Weights of a small masked spectrogram model: width 256.
Rows from block 2 of a small masked spectrogram model, named by matrix and row number. Rows with one number belong to one neuron. Each number is 128 + 32 x the weight over its row's rms, rounded and kept within 0 to 255. All counts start at 0. Numbers have three digits each. After the name is the row's rms in percent of the matrix's.
After each neuron's rows are labels from the 100 clips, of 14848, where the neuron reaches its highest value: "lies over" is the class under the peak; "peak in band" is the frequency band that holds the peak. Only what is clearly more common there than usual is listed. The data: melodies that start on their tonic, played by one synthesised instrument. In brackets: how many of the 100, against the usual share in percent.
# fc1: MLP up (model.blocks.2.mlp.fc1.weight, 768x256), inputs 0-255
# fc2: MLP down (model.blocks.2.mlp.fc2.weight, 256x768, transposed), outputs 0-255

fc1.355 093:121117144145143093094148122121106169161107082142125194082170104171128104121126067078143120158184099126131181071103106110193134171109145129155100152151093185175150098041099179165139188129115140152134073136087153121137139094130133070132143133107136136162100083114087086137188111164137174134054195092160084085172115120132157165179133168227115192117148179099118076159102135147087063140072130120063136106119112141142148139176126085165122140133120150087197088113149187156111167146139100106127102130112138108112084143112060110122131098141121131124113082126090172072100138144188132141107123113131137169125156143173160103107090112172061165174154128183122132151119147128100118142104135135139074142138103118131115079099133141170106122121144173143184121176167157148143068135119088
fc2.355 085:124085166073112097211130099134117186095142101139113125115183149166094117104142064107109137131120147109125181144113150139097157110133124055117107112145152110128135189080112183068077129163070086094123221144081123152137119111141113168154147111147114108148141135134119137085140104133107111137105152118110108172142101085158155132141158141158169166210096181122157083078084095111128150133133109174122140100134130169167116150138159107123146177168159203125099120092083079177087097111168127123138156110133092147120113124141048112089133118154110138148166063115121144167170103145141140208128170117165142124121196100141121128116116114123104127157110132117076086155091113180137067137087066208079122097105129187136156133083099097142105161179101177087115217113144074159142154082137124
lies over: C#5 (44 vs 2.2)
peak in band: 500 to 1000 Hz (72 vs 12.5)

fc1.578 120:110102065136126071098128112105136164089166128181179100138085100154199116147072118056159110156173185128084195110083071103184167106150187105112148182061140130086098123131125136115125121131104113121127146115151098170123176133109169076110118149121100129121122127135143153113125138159085084132130183115123112097121145128136114111154162139106188131134123103163108094141122149093086106128126164179148130147156130100095179179139100117123158155097096077105169160169178129122208167126168137142117074083114167128174124121102109114185135094115169144132088128116126125152069114157113188046192108111088126147074117152112099100181128104169129165117087153108095102128139125161072189081152125110072145165092060122153158167122121185148169097182130132104100092188128130128116135148215087
fc2.578 142:103153122121164140090176084102096085130082152140100090090085109171155111148142207125131116140082148145134145075144073086160177128178144114104142100135117168106095047188072096122148150185083121131138119132113111076106120136121197134139126122115111122191107098082156219162115167145083112126112128097132140126041137078133134159140136096140195154115122099174164175150100120041124136184122140103110119156121155183137105119129161127150134122127161104137115153124105116136155175136140111117100156128162198168159127078123151136107132090161167149131103167104111148166089116132127122132112111131163158154076134164105130136137124069082137145131101134104051077214074104181100122119204157157091142132137106172060145219099107102078134142110137148153119115146130155096063123175091133
lies over: F#4 (34 vs 2.4)
peak in band: 1000 to 2000 Hz (50 vs 12.5)

fc1.265 121:107117146161212074099183086136177120109102145136160112151090078143164190097110141096124134115151163119107145095134073160191124210123139139097205134057142154046099080103085127106168178132078146121129089143151044146099153125133154162135153150121109115088113113155140107120152138138091083140085157207149118115136175155147124126098094156081219140049124121133108162110108079110111123157139158177173047175121172102118117125100134131112153149089110123138186152182148161123143121146125126143181108102107146125166156114069113160128172125081088157113151136160116156129130126148124134106171111070141111165094123096081148105163145127126171172114131119113121113126116139144079166107151090088138120175056066101092110152152111173171133128178125103118120140129091136088127082099162062
fc2.265 138:162132146127196154123173097125089094130104144154090091147091134124152162124136173153075123128079146135144112117175082137150161144128158073080163130095113161045089055182095091132148169141113157146165099140104095097120082118119158169112140078152140060156122091117120176128120168161130074110073151119094122124085078110138152173135122099139155183125167127111095177156145154039145151159133134117125096155116171090181099105135196080104097073088156090174127184101114094203149167140128095131143184104130135140144186121148161125110118079111169127089128132081130172196165108155156167109134131106152174118114117113104120087140151100103116146139068122076095103116100153182116148096167110146147140140165127174057152206136153065136180166086120112127137117129109158116077118164073130
lies over: F#4 (49 vs 2.4)
peak in band: 1000 to 2000 Hz (100 vs 12.5)

fc1.725 135:128105170099134172105079191163146134094127118095127128160133169122188189161082138151090168087100169085134059131114134153097157106164139110143163170156093136134107127136126095167132121154112103157137108131077165147177112070150100134077101156128144103113070159155132154179125160206102093078186100138060092118124095178120129099193124127141131165110187084071105139162160127201111087117141086167118124122114074122124090095116082117094147119067137118201135094123148098114167202114075159097124107152179139165107093169111101158167099175135139118129117157098157080157123177145120138088166140167121138067120175107155133148098122127165127110100116194082151124094119170102132162074136088175186112138179108166175076079111134095168148137087139137131097096150171117153074130128163130
fc2.725 138:164109147110133127146097138098165066093153138160075136144132095128154189090100111182113140104097119109134099153128110150113166127158157108054104114180073181074137138166165102115115157101128106126140117088115111185154120155051142089101140077105163134131157161098075165093118175174113129096145128102142096131142105121148171120094142115162212191123130120152131117159144080181074146121134105121120086145154130092134171154072121131126138103189127114211153114127122107174172146126109128164120177171143105123106096165173170164122107117188170070118113113134095140147087043107152094083125136138146151111146124109178120100179183127126133106115078112095171125142121173050079124127087117135138083164108120138163127149145104079108147064116158110107060103168176135151069126200147220
lies over: F#4 (43 vs 2.4)
peak in band: 2000 to 4000 Hz (86 vs 25)

fc1.705 109:162119120133140192121090144146089104142121122118038139115177158163095083116155131095148111116112126115082076115122160099096143088159169137145116110117128152147126150112133164143117134153131117143181124181071151115156096107148125140119113079115109120188141081148229062110100173140113158155170145143146092154064120078121063156145126219178145128102146114116179122119130162110073089146127155137155124141122157114131130119151075116090169132132131140083116155185207158128097128093165113119093151061092144105092117157063132104148147120176061145157071126144126114131168171107105187089172120162142131060160148180158109121073106103096115161195148120146125105197216121141145141114148103138124116090111113162113103145133051066108134182151145138090141103115107108175115157055154135
fc2.705 101:127122129101114133166098122157171159082072071122122171117154140151089100146166161064138065165121126144095097102123130079108181130075105124142149078138130124127065093196109142139078145156129087149135137131118145117129186090139119142076066077137076076162142119160083154104038166083091159152153094138131129198108121142136097171163105222140127144089130153117093136099113142099159186200183119100169080159125181119159172123155125082168145056116134104128110177162153119178136120123131156129148093153053164083148122114110134142104183141154099132078149160135127158076152110124128145110104133192121166164160094132095180142099090132072092101136095179089132157108089138162113110112137156110119127138126154134109131139102136091115197112181125126107152160138191139154163100068087167
lies over: G#4 (41 vs 2.6); F4 (26 vs 2.3)
peak in band: 2000 to 4000 Hz (52 vs 25); 500 to 1000 Hz (47 vs 12.5)

fc1.568 097:134133167093150054073111121180174126142130138107160169127145150202104088067169108156162132129062201186137154131123109178140148140168078111108140195148161170087152147102080102138128112125142145191133178150174168134105138142139119132101107173125086068160133140109112167142153149129162112092138148137120082080120151126172136181146132104171120154100108094067071098130101140093112167138131177113123136107116173165119028151091145057115119132029120146106181126167109137123113116132090117108149177016126111136138109126156104128170111114164130125115154167128154137153178126124090132090107134112126161073138108088095121131072136136103121147152140126110043120126149100172079148112125110086131093161132095183116160073162136144140162175096144092115176155120110112171089104152093185
fc2.568 091:119111095089159156184150142066095109207099129124116030158104156082188099101075184091118187115112105157120121198176093145155128097187111186138155104153176089150135134120111129148165131112126086087137092156115126114162143108157188096075110101142114142100149112151123108149122138108159176134158117115105139172152150106124100128092183137090105090176173094094169114117117138130126125190149150114132097089149113093138168121136142204097144118094141147058113112120149102116096129075185124142069164193134113153098198100162133140088163129136106110152124087156152192096069124090108099088119102113108134125150169109150077164179085103143175134057097106146136138185107147152142079143121185110116144088115139154160132104138120074110132134205123149159079130136107156131152087144191062
lies over: C#5 (36 vs 2.2)
peak in band: 250 to 500 Hz (85 vs 12.5)

fc1.219 098:172212177113147076118160159144119113089102075135134132136109124141092151158158080123135140183120094061094167096089139133134115102119108105107087119179106183096145127085174134112103120131126162079118104089077120175104119113064190077125144118073166194132110095169160096105132105133128186136173112115116112141160142131111157144159103086122159088113094069131154189114122137132094096078135135072150144083099106136145115124096056104159123105165123145158104133148149098144188170110165099130129182181212141182111094149124151130117173110130106161101090087128119091097162157175143120096091100125117105120117175163090168159142099096127183199145186135120153080157123080171086138089150136194100079201135125137179166124154123099153088148088105161132099142127193150161143183097128155
fc2.219 086:079211181149152110150120172156085146151087120169139142115122152119063118092142156165119120106143045148108157151128186161101161121141088091147131119152118125144116115136160152108089103170153145098196147188128104104171111081133060129096114138085185107142158129140118124109099134101144135088162166167105074153102046165114131140126131097176098111143142173128106142103161091185090124131164120109088090113149149072174127132138131131122164074100132101117129152086114077070093033097175048135104133178155156112107114147125117152095160156138080137104186121147150186164142196132127192069107118139181122170154162119065110158147140133121109111130135149103177152055113155107136085109068114162115100108165160143106097078162189082150111105171189109130131098091134136147141142139112158
lies over: G#4 (56 vs 2.6)
peak in band: 1000 to 2000 Hz (99 vs 12.5)

fc1.756 122:152104160114121162127097141201093120160129088125133151175096119090069192112138093109128155120158141121146134208154161089178132114153089096105154199148152117186195116207175129139083129134080095150088157114166081139101163052120146118097131153122134156111148135152117059209140106126148110168121181130107106079107166137125150126167116113137144103094154083060068133118147147109124105104193090148087106152107127105119114146141111108125095118137115146120102102125119062095166123067164087148162142114206136088083137127108143149150122172136129138136136077054181126096157113149068141160080154183094173125169111075136104175150099110116104138111167126108212109122134135108078163113132105104120057153110127105141175089148093078137170141125164136182152130173195127134165131149118100
fc2.756 118:136079184112134122159120141158083112140158108176146133134076158121136172121100163089137153127141186128139188187191133040131144112139137098102129122122121124129183106171140145099112104120168123094112152088173050113088144092203155167068118149128132119084230139114133082153154057158081140087093174117148131129094093074115111119132171078177168095167108193083115090101112172152206138127142129102125146134104143111121127106115107143140115156119074135107104118139054154164093142068131092156174135131215124118115058147119116124137095115112120131124114094081215155152129120133086156143108141150123172098163130087134141157119121120124035121085128115144169141184064153116108187156097099117081092168092132138166152124102178094105120099129125154141105142149175144093131141138117125
lies over: F#4 (32 vs 2.4); F#5 (29 vs 1.6)
peak in band: 2000 to 4000 Hz (100 vs 25)

fc1.607 101:171185147127115155091180153129129091174161155141146180139113090159112106083123154133149073156140104125112171126086117122101111097114132155111086177127099103122141120059165101136138117091177155150075166099129134175132122080081087120101107098116122126106071127105130134134132162140122115122198150096132123073154114108172094104154093072117142130157135072163134168120090175146070169098134128192136098144139143144112167099218132091139153140178092157081156124166107072169137096080152117070122083169147151153116097145090161152169118075153189081131130072118126102113096130144118108176177152064138127089203090162138160094109094071109161180077123198097148193105149161099146150066132170136111188142118125118186114167103087089154122161117095086106113132113094157145101197121118115
fc2.607 091:153088185135144141171120116170165088128097142115121131119139129153141142138204149084120092135148119145077140133161167115136114159117116147134143160113153172064133145135138154104154074125170162170122185158071098135136152134086095159087172094149094081121064135092132158159092137130072086131133138199149117160091125177166134057123160166159165161114128091158094086149109039127097121116159105186118127167137122124163153130099141113086130092110118039164217085130128199216122061152047128099138148147151098113131116126136110159108102099094152144163103100133112062210139058108131083148153154092152153090158127129099133068163086129158168102122101148136110124138135117108111161172153088160143125186111134140147107100126114082121113100137172117104129192131122122165068122084092152
lies over: G4 (30 vs 2.5)
peak in band: 4000 to 8000 Hz (77 vs 25)

fc1.359 128:118158140123168127130231104093147101112154150167133168145139017193185118073131127127146104123165107065119163111084086165119135127138173086112121116108135150126083135117137113142114134109145171091067134153157150179124111118070083182137109126073138113124082171097135096101127182178131114194167144107100113147143111134179148149092120173125173166126138163115162110135116170160109059118138086205116062122124152088130137078174168080114139146191152152169142106141186065135154103144103165083192082103176118134129121102156157108167140081112104087154151098172104161102094088122066052164138135116144154147157130135113159141157108128187161177116148158098155124066096171153076157121193102083119128107108110127134109117118094114136073119119115082109128100133144127131095129087143143
fc2.359 135:187072199125120099159083101099188135072154160156136088164172120151172169105097135153135152076170114143072108142096131154095117150130149144087112161100107162058114118108140114148148136104156174155117107183124103165193090116130133135107123123146139080115104167091135143084130163158114060127105145105184109128142128121153143124137094180118165158174187154142178132136132060182160119191142113165157097133133119069164147129108123098108135115137114087210095107055122119129171084203157131128156168088197123161118104125152146117103142092104134118162110081083084177156111099085146095109135154090124158122155100088122166081160103145134146145100065139141170087122130158103110114117117096147180091134148057184094132091095132096157153026137155110105053109138137141118072139141144157
lies over: B3 (38 vs 1.9)
peak in band: 1000 to 2000 Hz (98 vs 12.5)

fc1.400 094:137122136117070155089097161195152148151074166146117123139098155129132086145170124123109157109138169145100102141097095165121152157099092182125098166086172135131098123067098169138159141137098136136112125118127143107208132163138133135101012132096133107141141127114134158164176137073154122127201105119154107162095144164134119170180163146129101125110106196165126142125095114118140146140131114116168128127083139110044142164189150112202169199068123115107044084142154086117094142155104177130101116097134188177103136154106141144133147099114109098112093115123087113127127207133129161113070167122053150118150202104105091185150062188147156086159112095145108101124120080136132123092120117117065096140171141149161121110075164178100102125126145080129142055132154125165109112164135100
fc2.400 076:133132084151163089126170102117092108054141128173110151161165066120138148112083124153131115151133082136167140146180171058157135160150130070139164125155079133145129166142134106130093085098163101137124096145158104141060163095125091150128201117162135134191096100182116078125083134122067143122065148150134164127132141086126136095105087102105174143113159102112118113139144157094127149140105164106103106132150079121199101132122055167064112082159089120123206159110122132108134128107153095134129174198125081082168125108094159096136097156129158143149155121173190110125126023164134136160135088106158106152130081101161135066142153080089134186124142139090209134129091188112140149122146097086195125131098075088122138151207077103157165146150128155126139165101128093103147137119157142
lies over: G#4 (27 vs 2.6)
peak in band: 2000 to 4000 Hz (62 vs 25)

fc1.611 092:130099121115079093116102110147142132144125155117094131130114145143124193139187072113115157146087149201142141088138128124123136167132167117076104052117144166097111149149151189117149123101084147075159066153202145140070094120139144131122143148151063178147153107136188097091115156159148121097180065096120094142094180109157148123125091165116122068148100082160179099131172129092083082110141117184099184128143155150153120082039135166167158141176104162163116133080130109097107145109094133099108135137108084064174168142130120104157111164157108124096076109139127180165124107056154121105092175093154108138061121127124128158086139170111077138168168095137124131122178161152129147110091076144153121158159110152156110160093150098141101055212127141101121096174171097139142064146165133
fc2.611 104:111140146134170161118151127105113106077132091168190122107161104133114076116076157130154127128164109067122101154103127121107105120114106136185155190122112076159138119093121084150108119172192110179125154129082120120144128152110095133095106103080203055117088115097087164169135087096106133196083195142122159112121090180078129147120170107140135180108160182126102176097093120174161173160133138108131094144139111100132134162199124100090105123080131103088150133182101169138134069132143149147164116114138155232050046115145139140110153107120121145136164164124136065061155134195125148153147102158118128112188142141111137111156113088125204095091106163143136086141118090110124118139175193122081130094076140120120130103168132134118163195072107093156103154086085150148114166132112123
lies over: C#5 (37 vs 2.2)
peak in band: 1000 to 2000 Hz (61 vs 12.5)

fc1.706 098:141104051117111152105102183119156155100110165072062134096137164120163192202100083149077150081103079066170111143132110096170126155167139124126138141131104116174123144176149142199119146170074122132132140130131109143110101104152141135159115124125119171103157124100132099100130125171113124098156132161077140159142125167114122095133118148111139103070182105134149160141101120137133159095157166139096102145080162102160134058115150220110181174108106116137092121137194142121087189132133092119162130117142151161124167076096170116165119125011125160079132120137119107139135164115144132111137078149117197163099176100186084148119157101179172166139138090159149098155099106088142139112140098160137123135092061148162117065108079116149108168093124222099106097175104084103118073131173111
fc2.706 082:177053132108145091136140116124142135152109126162097128151140166105147147114104158101129124090122165061199103146176124105180178148166161113070095090146095145066129170045131090162160078120135065180120160123119102127157122132124157159140131108099094118155104156052086168079138139141118136076128130139154128133178128162180132132120141103140101128152113054140108177154173121204073127099148139140109098105171090133141109179173125170104125152143114146199157164160115143170130148090112118101113140143130060127133104140110136153121117122150161132087145095100107100189111053094176163116155117140082171091158171134150096121140236085151105147108058098108129120085122116087112143175071163142081146203127111144159110158107102112111147092138109186150082087163160110121074127139153081
lies over: B3 (36 vs 1.9)
peak in band: 2000 to 4000 Hz (72 vs 25)

fc1.549 108:107141135110160112076080118063167095146157168125108150134145088202149067105125134136177092131107136137121166094115104099164147131180109092107126152086149182125148078095122130135131159070081119134088094140071127127109173163150118112134142167144095164170139114206184116114135065151091132126157161101161156095077114136137116181195172104125094113126084167097121069184145100056133201115133106136085145092153156132140112100116132109156152111136114159120121078161141142101132113108108105164179167135131142151086151158102103134079155105186130075187135199176150095114141121131060124163134138083150132135206168098109087102091199179126182147130167135108138108149118040177076149084086134066152144121105157138122126127142104131138141132192126093133113129148126101121136047176117138
fc2.549 096:171132135113117097183152095123162096149102154085061145135117145126124102091125128161101150121104104086133076133155157162167182101186129124125123098169159101113085143132086082130160122135118089104126090160057119105171097190136158096115153105043128136140076073099089191110129148063135125141117101058121121125164134095164115168126152140124138138186146120139132117118142152078172166144134141119150209060147141134094141158180154081121137113091229179093139121107124064140102162126130100119169188087084102120123179163142175140109130115147137118139130120126101178143106178105122121127123135122129101092160168093075135133178107146119149170096058107142089141152051112169151054142123087133108120116139156222076157145126078145145133073150120170126110118131093156201105121184146119
lies over: D6 (74 vs 0.4)
peak in band: 2000 to 4000 Hz (100 vs 25)

fc1.52 120:140142198122138171153128083174140103143137121153126105136161118118101122081157167178063075081094182124071109100082114109121122148123104146120152155108130120119161159121081127079160135105142083149120168110120129139079108137076115133101071129118138166122124158121144201147158131111136072144101096152159081102069071180084116085113167095144124171085109147121125139150089121197085134130160147153172172112100209091113044172153117086139127135130112120113118055227117138129209110110097185142167182105175171155098112141142135124088113094169102162116134155105185132109185161084132168096150159157080162063140152125097105137072132145167095125129108093174123143151183127138131144144111077109130096129125114098128140125190150138139161154069167086125146099151160123133056147164090147
fc2.52 124:138115125196093131127160114181129100052171116173128134159144168084102104138183065111206134157110137124111127092084143123120119163090164113102130158115118144097207131142155112117077106196121132149138157141133133124068142107129114157145130122140179071147142180090098182098172142124149089096097112119114126158142107137120148117158121066179119125078113119120076150176117095110125085124131121155118090143103098158171098137126138053113130128136121096157104155173083139173136078113067099115164089108164147114142123091118130072114119090093135187120168128067131102183150090187153133156161099154123142137128149126160114101115148123072066107182068106135136021109178115151162159125153179117126114168174118083100190161118149120120197175033153120150141111112170131174088148179110105
lies over: C#5 (45 vs 2.2)
peak in band: 2000 to 4000 Hz (85 vs 25)

fc1.547 133:147146128123159148106171094054140090134182146214130136148145078152170132063138170147120079132134087129088162166116037188100168123114177084161105143128100148112091120121118102083100146073131108126106141162098137111137105102053112135140127115126131177131121127123143117069173177164167145157161136068090116120121084097130142114146132138176110118117117139117166102090146142135100143127130073201109077128135210082148082123204155135101194185178124118160136110134147109166150087099140120143146116179164139176145095136156117091116095078135153074141168139121116194128137101105080082131119177119086204130154136142146133117144200163159125144118131149144114120153158164132095142091171085121108117095116118115154094132183131122120050138140101080059067096105147164172093063116138147
fc2.547 116:163037178090208097112076104134147170129161186167114108186120087149165109118123158129124089121187111132098098155107107184114142095118155099112125187098116139046133148153135086130124132104143099122095105158110124117153114122125106151122166137166108130113084131131122139093110169098140116127127111087124156114114128121196168095091050170145149136145174080109180141151197079104142108161106111162149079122121113077163102145132123146130177116153066136190163127068137129168179100148129095133161164183138090148175154130154087127107094134119148122145136135079097144141118081113139060091127158056099158110169115195101167087158160131149170129072066162082158144140175131091152118155163137114161121137191099194097070126129159097093109112123113147066118071094137197127098115105151149
lies over: B3 (26 vs 1.9)
peak in band: 1000 to 2000 Hz (60 vs 12.5)

fc1.284 128:169126145130143035187175112150104130116119149119081165127070068121093103092110090143153083135127127136126180133093129108169128137072127090112125180131133159107156141115138150115134140144075119130045131191128120098082178116130139117129154092081114155114078188129162074086129133099131177111160094171141108077144150092123114142154118134114093102105181114173115154153157165117111135089142124159144128097095176122147094166114094120099172059131123126135164089123158093161181117145135142129140166118187111157135102166119104148104130093146167142064146111157167089138185149089123127107126147116094152110074184117075123126107100155105138172149182111098144144186122070149038169125147149117053118162124102124147128143233150110135099146103159166102130086217211169106099149175158153
fc2.284 131:155135143136168126172122131166118149104123105183062172133115169145055143119144142069187111134152115175156134199094172110132107101161141069119150122132072127099166114147123146071063123175166132117112126156146096071114100101160131134139102119142134067113144132097164139087152097085125116098187100157152110140121067154131103119150143073161062070149185129110163103136157102067151160148155135064172116113152169095165104132103142109112110071117094128144150132128084077161144093139169038116198155092132116099146113134128076110095097089133162174072167133099144166179173155168148114084128126163115125152065147131104111118141085098103078132156095180150108129094105162188129142085123145098110095186156169154145135127135187074122109116084152134158142081130158221138137177140113143
lies over: G#4 (49 vs 2.6)
peak in band: 1000 to 2000 Hz (83 vs 12.5)

fc1.37 108:152076155130189110067158113205076151143145133173049092147114125154145116120176153106102090176086114157135159162140133113173123204168076123100138134095109176150121129025104142125084154158128098143113101118087081160147103094130168220122117142131174158137148110147101137111131067162172127078124127132117126143114093151124160136171120120164140137090115186143159151127157180100152154088100108142199095138134141111141075127091112148143141190119140163069122151136163118140138100188116137088121153106108140162070121171092143106156093130091077122154126134096160072131117119185094215141119168107133108175100140146101157120146131077198140106128158137166162141137121075134104134090069143139087070126131103131162163113100052109092160142165157078124139145088113099115064119076155100
fc2.37 125:122121162132108136120113163127060125149137127162087104137178118139165179142159154172100153164128157084170175100090141116146095107184195130129085082073158109115092155100080159053088137123094140133117089137151119139124122087144100171131134178159151160122108123132064184100147086145114125149084092126123098167149098158095109146156137131160077175148141161130203164098097132149114101093143140102156096128155097125187134131146124158133137135142144219124117138055141154225126146111093110150089121134102150145112127152060102152164108108129077156119207121072158167140169095185072106161132140079200120118167137139142128138141107092169076136129115154121096156105064105157190141113112128151057137104097143117093140097142097043081105153094142151151153155072129091132121143157058086
lies over: D6 (27 vs 0.4)
peak in band: 2000 to 4000 Hz (99 vs 25)

fc1.184 119:140161123152189108088142174121146094048089115114130169075111132141149172110093149112141140092199093111146172107134153093170135197150165072186120115158137113103113160126140112099042151152161052097144117064149071153144142095140120142217116152102110137137115119143111110135109140124138181130138137168132136115151167144105133153129087109115147081127151129087102093069150153135140142149129131124041100086115131111168136117117084127168106029108142102170157132112074153099167136066134188130156120116133127104161081123142090134172140170094099120166192163109164149138137131086110167128116041194170127156133130157097153098145097095138081128173187157184135121075105170118094173123126107142131126125082084116148166110146158060126132106166081155156119136135126117122154178072192113
fc2.184 118:102125175120176145118091166141109110151108129113047123117137057092127189114118120097159145114132165113141091073125162092092085141145129089190140119194091092149139102119155156108089119155143110094153138108093109167113097117121149070109139103118188135137128240130120112153125074117081074110103146128152110165130108153132054125146130113154096163126148159141130064117170117119137132164152117120079138131104124170166125128130118143106110099134158034163145135124122129085161118182155128111107132115132151072102061145164155143153184108125143126121097161140196113193133114206100120145120110155144146149108147130137089096208101091088101115120122205095151067139042194142118113102086134112114106149093165061105172148135103095145084107164142180138145132203163167121150159179183127
lies over: C#5 (27 vs 2.2)
peak in band: 250 to 500 Hz (61 vs 12.5); 1000 to 2000 Hz (38 vs 12.5)

fc1.617 098:119118083150185083147133159113150108126099120119102171162097096103166120084180127138078067219135137143104153094145128137171120116094093186132142191151088191165142179121143139185130100147110103179060133133124153104169177116181134121044114109109174138160086124144136133104106155044126110121140087195118144128145137111100102154129151113151163114094133105135072154126099090058100155078129191054166132103092158168140144098110094107046134134105107130122158170142163108137146071107141129126060121158126091118125081140112101169135115094138167179081131156144173120105137141112122170104162088167078147151107143070106082095177144078112151140134197100127123151168144110158097154124142148142092073139062097147114119144139136077082151172148168137121146165151163149155101137154176175
fc2.617 077:175143114121154103130116167189113176078109130090125127093197184110067140109090115101204165103100089158149115170124148116120127137111106144181125053150113070198123107087142153093118130135139175086115166153143122125147096146112116090160145118084138129081135133094109118155129039088113124161203137097142079117102104128142123112141092160133097105184190204132134111115123164152152127157072122096112162130120144150113110147105113134170125096148091144166089074137123088098085129215144048155154111042153146120088126121155139127190159131131102147102144084142125157153169141131138081160106131171163082141133114132085143158088102184126133095117095166113176115107091160096167125128055070083096158165166186184122123139156142149193115120058101090135133093157143166136110159146133132
lies over: G#4 (47 vs 2.6)
peak in band: 1000 to 2000 Hz (39 vs 12.5)

fc1.346 108:184080168159101166103143127168135133220208089102130111089107150146134147096069139107114151145135121095106057105117146086122115085139166142153128147185126142088141130104142079143155134137142108157047140196073186186123130084084134105090129146123123152128145163097179119147185147152098103134085163195103090126152090160125186152141141148148104138167175116173129129128156124129117089103116092106102082092156146131097112141086175142110196147138166135125096110128164072087099157145161158130089091095154128142133127126121129170151155135074130104128171184191104108139066140192116100137126131068167177144097140176129127145099187145156091130091126145128176141150114137129104121127115136086120207122047050156104120107144092158103090042130117144175150098098125109083103121176121100
fc2.346 098:169096179100090086107148117180119099126113148131104127068176141160210117153084201118128125156145104146107070091148180099132147133146120103124142130126141178092159155085142076115125136178133086169074102136113138199160108126105100135107137120120132099143144122079130197124131124149085094078119164110151136130116124125155178135142174067188110172154149125177164153122097058154076182094124105143076086070158096137143161100081164134116164125146157161166127184139121124118087127094146089104070126137127129130157088117124090094109096140154105171095078129148122125138140105180163091083110129058155135160117205071145109164147194096186109093096110138111200113138102129200127129182097152143110124181097113173170083126072138073111065099128094132195132139102118109153137121143131117
lies over: G#4 (46 vs 2.6)
peak in band: 4000 to 8000 Hz (100 vs 25)

fc1.361 110:190044164115081105185149158181217133095102130129094104150103083067097148105183111123114135157158065087111100141145140108147150114183104158140121137136129110182098167099138118131143125152116136133156145125110136133136109109082081184141081133086143108110132099098171139127133195120181120125123180114115145088118139114106094075163118125120128146067207153114127145119059120136151135142120184100088137086139058187073187148127149118154135118148162153112129061108111095151152093142119166100137130137205150142163152132069162139114099130143142111091132096134108119118094141111112126108063071143118166194123158149045140172125072180141139142139151070214171178091097091148131170154114119136083121162138089105119135128181232109114143109111142109182143128134126158149115114103103131
fc2.361 079:129144146153163025099167130123141169089176136178159089129111135088127077104119097166196183155080146142151135185151116124090117117104076129142138134160185162096183087168115154102144092168132131129101126114159129078197145140060143150109134127139142100209110068125121103184135100108143069090156184102147242173128087100090106202104153188119139113138118153142153117092095114087157116133162121143157174099111156087125136071169087094145165134102153161176133185158135142101040117132114112091131119069122115157135176130107164154169134126149158102123127125151060084122165175060103090152149141128100103115152138121161111136073110157095125136160050116095140109163101084108102120133105121070150152142131124147126130111138105122160091156161088111129087118158100118086121125136108106
lies over: F#4 (37 vs 2.4)
peak in band: 250 to 500 Hz (56 vs 12.5)

fc1.248 093:143112105104149112089128115149133076101113121155143095119118112174125185131116173078153092101093084147118108124120124105162146117153121132101083147102151130090188161128124093216177177097113072196135128137090182149106148186077138162108120151133143125165154114208198208082138094175148148152146178082109143120108084113145143117147162136077089105092119142107128103167106140114145121122086143095108199094146185100172138098106155107139192067131130111119133071141066070111131080096097140125150142153112158136164161126142167154126152204164169150104103110156140109069168074157099119105092102163105177183121145145096140117110111163130154130100199112153108093139149107184138124074170115082147111074174122133171067110121120102130141095083105080173086096133151159109131079153187132
fc2.248 088:134130084083112120146176149165173135148092142142119147127128113135140129084133123218113090114097119128131079131138127087111190076114109131200161083112127166111122149172093136127131122127141097094203088083083175108154160137118131131144135150103076123165138134121111184145159061121140063129223140131155137116136120183170136094147112138126154146124152117128166155101100035131197178119137119191153102155100120169104105149109141097107121140108128147132106123140075149159089170105127090124144175106099168123086170113146172110103127140146134095196123131089146072138131154144163120167153123086129074146144127070116142102128176129167109135133052126154208113098062125119115134061093106077172139159130129162053121053084110100170182102106157142078162111130169202120138089086098129
lies over: D6 (27 vs 0.4)
peak in band: 0 to 250 Hz (36 vs 12.5)

fc1.366 124:167057111097179161124172081150100105139106123142093098109132119135135100128128161080124124116120106161111128106174109112109112159160154115169120105083137132092102145117128137207130203133160097083203180139122106144149097166073094159135089088100099112187108076144164153125100196127147172164125123114116122150048154134136121144120148165172166201130163127134204145109134187143124138117116183167083133156100157032178110122189139041133148110148134127141126157136147153151100080156130194080135112101119135161129116136129203098136077130166093125134145097121076173088132107103107120156099071110115184106135147138165126119113095168136147101154131174109120048156191100178094171133146071133156118144087101122181102103158079143107112129143120089089112149097110098177133136104156179
fc2.366 134:153150096149129128143117106151134117084060103181088150146149134130095146064200160101092116210116112080069126121122197140095169131116130091147151100147123141036131176162125156140097154126155137131132109144134127123155129108152082152130156166104092066153128097150161171100076179131152116162143146099171073193133115166143085173153086194153135135124187172098130134131147181075091183121145114121140082113146159027168128095175166021152118086080134094151110133149144079168114118166122147142157130132117111129170157124157114130096092125150147147115125135131187185100170089110135139135118140137131107162110106087081174152106103142108094111140052204111113106097117120174127145127111102152151131138102111163110123120166132133106098059095173057115120132126115085156118091110086187
lies over: G#4 (64 vs 2.6)
peak in band: 2000 to 4000 Hz (85 vs 25)